Rows from block 3 of the encoder, named by matrix and row number. Rows with one number belong to one neuron. Each number is 128 + 32 x the weight over the matrix's rms, rounded and kept within 0 to 255. All counts start at 0. Numbers have three digits each.
# fc1: MLP up (encoder.blocks.3.mlp.fc1.weight, 1280x320), inputs 214-319
# fc2: MLP down (encoder.blocks.3.mlp.fc2.weight, 320x1280, transposed), outputs 214-319
fc1.1213:089121124172122099111094095099119153143160120111125095128109101141066123097106051110166157106084111091088199113107115157091178107119103088159095132107139117172125166115113110170140157115146103121168138081149141143146129106114166116068134126147144170096089128124085150127099107098100145125103114093185151123115127092031
fc2.1213:140113142126141104110120129131099122130132119090157096115109126132091145118122092119150119132129112118111164098093095130088144147118121098112133144095138144147144154152129160124103157126118100142118165082132139152143149110132144116073157100126170192127114117152134131101092118114121163110101102103174133125121114136066
fc1.1214:081133138176123087111083101100123155149168111105128082133105101170074127107098054115146148104087104085088207121102133154112173102120093095149087129110145114162122183112106132176138162110135127130172123061158131136145146109116160119065119117144165172097085128134079150134109102114101167118120117086176144137108126078039
fc2.1214:132133125141108077100126141103107129140143115089147090081098114141127133123083081123124116163110139116120174136087126129106159139139120089106161119130153144131137168127093146159139163114114102134142125066161151142134159111148146127104153090128174188135133116146115153135118175114118170132082104113159150135121132116063
fc1.1215:101103144173111118142101087091123176167123124105099093119096122182080122125113072122146151098045085070077199098101137165083182101098087101122119181098121081162152189118093116171169142110156098152153152062142116139138099085077141123083132121161156144081071116105089181152072094112118169121090099087157149180116083044064
fc2.1215:121134144108147151119182152151110083132062142133139145104130138155126144128158148118099085129127119133118136096095093115124159157117156134064161168135083117073159142147144119099121049139103111155090142142030126145145080155120101131103087109101082126144140105062176129119106131127153085113095138080092077114123166096118
fc1.1216:098122122179115104108096098109124149145171123115115080124108102148070121089102060103150149109078105085094207114096125152118184116121098090158094120115140111158132162106109124174142147120145107127164128070156133125143122112111158120063126122147158161098092122122089150127107107111098152124106115088169145143112132083038
fc2.1216:142134142114109090087113128124116167163133100099159089118118109153099137114107089122148122123142129100093183121088093148101155131139121083121131134110138124155130142114098154148123175109126110134142127082143164143132133085137148117073144118130183203106130109138151144112118131107123176120121086108163150139106146091062
fc1.1217:095123124173114103108097090095134146144175119115105094119121090138065118099119051097154152104087113081083208120112135151105180112115100098157091123106131103168131159100102121164153147117151106126157137076156130133135123097111167116071125123150167159092094127120077154136104103120079158133112120089175155152123124082036
fc2.1217:139120144116113088098121159137122147138140116112153089102125139125088152099126092117153122150144126110097161117106110138114127139146130096121129113106129133155128141113114176146125147120091085150132139087155150139132139103134157109082146110104189193126130130141141116127104137125109168115139103103152134146094136113065
fc1.1218:105122123173126096124095095096126148139167111115128088135115107149069118096102061107158154108083112081082207124109127157102183116122102097157083120111138101172128163098109117168142138108143102142162128078160131134144136118105166111067118121150158161104097126132089154138107101111090155133108112089177150139115131073043
fc2.1218:138132140122129064103101145103108158141164104112162083089099104136108151113113089118137125146145133087089200146115093138128136141150142100127116125102121123152163157126097175128099142107104085148140125075160156153149163088122189101065146097128201203121124137141119145148093133136115170114137103109158154151088108130063
fc1.1219:092135148167119099109083107105134163144151117094123091124110109171083136110093061110148147100091113085070216124100133163094170094129100101142096136100136099160125166110092125165156152111140128123174126052149146145140131112092158109074132118137168180095093127141087154129113103103110176117109105095185148137110118081041
fc2.1219:116133136121135095113108142135125138122106119096134108102118135143123149106103091129139120143161145123113177151108147138123141119151124100111154157123144140125122147122093165114155158118114107139143140066135158128145150138127137135112151099096159197133136123160146145157112164107140168119109111129145135166106112119070
fc1.1220:079134128170123081135096089097116144152177118115126074127088086158079124106102056109157141098083091069076195121117119164104169102121102091172092133090143106171118174108098122172154159114151113119164127085173128131147138113109176105060133126146162163099094132126081146125098096115106168130115108086189140143117124076045
fc2.1220:126154131150106074126107151095124103123143113083150073088093125142115163110111089143140110146128122110120157117096122127114165140145122075116148122108160150118118183147097125123129151109112121122132136072157138141155147101148141132084170109123166166132122123143124157131136163114114165103091095106184152124121155122061
fc1.1221:147125092110101117192139181050126120219115139102119185028075177176132158145095110087138086173030000144148140127142091089145112165154106156049200188081079151091193255212204022160187138165068187169071176113086124157207066090027131087154143205140123133013050128167209113208063158174211095079047007123178130105111012132119
fc2.1221:117224099045182135000114182103214039131232026139143092244255000077189095107135159000247169094121221255255104169029147046128095229207250161174141000215238028163043113193189034233074187064152174068159074172110071141177097213231086000000000238102147081126130026206126101068185193148075225128201004175128206125146245255222
fc1.1222:085130123171124105125109094099140156154156112105121095132108099148063130104119048110157155094073100082083207114106110163097184102115100101156105135111143086169130170105110105182156154104153117138164120082157129137139112114102158119057125138157161159099083127129078150148094094114108160132098101087166142164120117077041
fc2.1222:116124118148114094109116143111109132136143134103114104088114121120106111108138112137137116147125117129116157118106113125113148133127143101146134096096131141131134158135123162124100148109117084122127147095132152117137146096140151122090167114140170180128119141139126124122126144132110123103128115103141135145119112129087
fc1.1223:088129120178126092098100091089123152139174118113124069124110101147068125103116065096175148101079116077080195111111132152101185119117109079162100112112139099168129166101110121168142161112139114122167127080154133137142117100120174115052116130148161159107098114135077154131106098109093157132110110066174147147107135075054
fc2.1223:146130114128108092102109159128102127109136129110139080097098149134119133098117101117169116147146134098104174109098104117140145132146123088121148106106144177146145164120117156136100160135095123148135161090159157114151171106142175132071168085126169208119129116153143132099086156123110167082130091092144136157107137120063
fc1.1224:086131133179124109113092096101126151148154111112120092130108094162079126097101050122159144107086112082082204121104134152098178115122099096148090136097130103156123154107111126154152152120140108129162121063144142138143117113107156117075130121138161169100094127132088150133103103112106150127115122094171142136120122078028
fc2.1224:139111141131142102082093117107116146137140123111148090119103113153117147098132103116142120124128125107083169139100130140099150149132139091116124134102130134128132153113109173127092158116121120117162136060131146137123151100109146135085144099126181202124116116157126144122127120113118153114112123106164137133112124110084
fc1.1225:106112144164104085105093089093131176139175140109090082115127095149067114074105054096166154129078115076070192103107153166085175113097101066145096135109132123191133151107091169172140166113160085145165152044159141131130131105094159127076131113150179192090084124131072147132102099117058177115102133101194156149144119090040
fc2.1225:130125144118110090102133158113136179114147095108164097116141103112091136140115079104187158166147130091085174107124121146117128144139129049101126106131142107165158127106119172145112150116128098182116120071149144139127135117122158103075134084129181212155122121161088123154108111126072203131109087107195156153075144136077
fc1.1226:095120127167123096102098095102131168135184127122108075117117098150074116081117058104157154097092124073069213121094131167117174106119114083161089127109144107175129171101090131168137144100148113130171128061165130135140137102102180115058126099155173179100098124131077163135111100115089170127106115084179154151117132083048
fc2.1226:126130116134118085117119134103139185143154091115172073109111110119105151131102086121136114139135132095083167135092116137085142128123123080105121131113140131172156139117103153129124136104130087126131154066145149153135168091143164136066140091124189188137121102151139151133079134118112182140127076131159171139103130134067